A small text-conditioned image diffusion model, trained from scratch: text encoder activation geglu, norm layernorm.
Rows from block 2 of the denoiser of a small text-conditioned image diffusion model, named by matrix and row number. Rows with one number belong to one channel. Each number is 128 + 32 x the weight over its row's rms, rounded and kept within 0 to 255. All counts start at 0. Numbers have three digits each. After the name is the row's rms in percent of the matrix's.
After each channel's rows are labels from the 100 images, of 14976 (inputs lightly noised), where the channel reaches its highest value: "patch colour" is the nearest of a few named colours to the mean colour under the peak; "lies over" is the class under the peak. Only what is clearly more common there than usual is listed. The data: made-up road signs on poles. In brackets: how many of the 100, against the usual share in percent.
# convs0: first 3x3 conv (model.enc.1.0.convs.0.weight, 64x64x3x3, each kernel summed), inputs 0-63
# convs1: second 3x3 conv (model.enc.1.0.convs.1.weight, 64x64x3x3, transposed, each kernel summed), outputs 0-63

convs0.39 118:170104099151148142253107143133161145170102168136124118137127115086174108067112119153122128211140117132132124120144163081146122094134166119151103114119096159109131132116226136163109147149136141
convs1.39 135:097172125113132150097148094113109120131131114106148209150112150156121108177152074122153127075140147147127123143126118150079138165116108128100188119154165131191113153158037123085100102088211157
patch colour: white (68 vs 2.1)
lies over: backdrop (99 vs 64.2)

convs0.57 097:209095084101154128141141165222142133135081132154119118203112160103177145117084151103090128178100068192106121168170111131106145108143126120152116099120127165098160132156145151140148119101100116
convs1.57 147:092129174151113164132122112087074130140142123099170156093088068205089107126129108129172149094102144112133095056133114169133151179098120139077111151132169110134129183131095094121193113119192117
patch colour: cyan (62 vs 0.9); white (36 vs 2.1)
lies over: backdrop (100 vs 64.2)

convs0.56 090:064137092089126149047162139161114114112151127115147128118137077102027142111138120124163074117128147099205109113080169158151118102087160141181142124108150112115110115159083085148123127158156144
convs1.56 076:105139173153116111135175084078152139093178119129086136109116125177164125166139167127119113145178131069121103177196106140163050186157114170086123160110105168117116146094139147058134114112123119
patch colour: black (35 vs 13.2); purple (29 vs 3)
lies over: face (76 vs 22.3)

convs0.51 107:080116152174137134045119088184125100109160128115117136094134136165121169155190137133192150093162159131192133133104146196116139178140153194104112109185145135082116137131083115114137140155157132
convs1.51 100:121174116146091125132138130079160131136140090088111115128128135144076104174048137152131192119087133135097155182133098143133094200120096165146115112139205111124124134145101141041085086152106142
patch colour: black (31 vs 13.2)
lies over: face (72 vs 22.3)

convs0.15 101:096124118076159148074153035126080134113097126127180147120140159155163163144187190091096135224153139125141117097092105071145174126065104114152121120152152128112143153116122131116138140139134137
convs1.15 089:110127186143146108076135108102134116110153134113094153116131101132057144098133123118151116039176148117124184159141123097101083249167123115073129107125083155117117126129104094091152101120124140
patch colour: brown (76 vs 30.6)
lies over: rim (53 vs 10.2)

convs0.23 111:070166140062152157146156077105163087108137120150138138121147125088097117134138078110205104064088096084148138121163130088158109135079110117173075123105137078165150114062146115150097121142157141
convs1.23 075:142083113125112146127113161125095135121156131093116171114130163134161162131217161195136152101136147095116218094060115141132128107170107108155132155093102160037079129133098129137162116104139113
patch colour: brown (75 vs 30.6)
lies over: backdrop (99 vs 64.2)

convs0.43 080:086158123179150135119142140072116104150195108104109150122168120178187146099109060146184152146137147098146188131083102125114184138128132076132092128157102136138066121088178157114149161161152089
convs1.43 090:065131101089101103084119132156136138098135125119080142089107134084066110189119189170138129131134168122135134153128152169178124219134121137077114112124180136106183153098094193110108111157147129
patch colour: blue (35 vs 2.3)
lies over: face (50 vs 22.3)

convs0.33 086:173149153150179097221152145131095135082095169119132142117154158127148166120113187147119118160130082201138114137139076137100146155175179175144073123131114187127128132121147173119092111106081119
convs1.33 134:103135230169110130088125151128073126152155090087140156143130052160129115106122092077168141108116143128143130109117109144135214130117076121139115100087154095155099173138124081157183125143162103
patch colour: white (79 vs 2.1)
lies over: backdrop (98 vs 64.2)

convs0.27 093:134142108128119127074160092096076100129177159121125152107171133070074134149162159176177125072048159120064139126149146148140143100160079119159106185125145126161102126071156149157116086109141127
convs1.27 064:087119154131167156106109136135108144078147116137131203134121119111128171157172100123118126043144151123136200121058117105136116179158111132127114166068102135109143154127044165082158128151166099
patch colour: brown (75 vs 30.6)
lies over: rim (52 vs 10.2)

convs0.48 073:104137057065166130082135114169120096150154087119148141130078148113043118136129131141183115037122132059140115121161079156151176125082093189119128123130139122098143109124101098114135129110136135
convs1.48 106:123140156159075125105117166139115160142161143077057117091154106110131116177076112067141174200120127098147201149169117136167089145133092131135127070057156144092111122107130132080123136101137116
patch colour: black (33 vs 13.2)
lies over: face (92 vs 22.3)

convs0.38 152:106116112095160148109147114114153160115104135182153094130154103076148145091154078045143138144096120115122113102125093064161142087078111127149109155093114078121148101010167137142105121145115148
convs1.38 107:123114122128093096140110127117099099119159122079039149072127158137084131154154188191152137116152159086120200115077124150131120117171102101101145118124110161076055137154077134091141108102148099
patch colour: brown (83 vs 30.6)
lies over: backdrop (99 vs 64.2)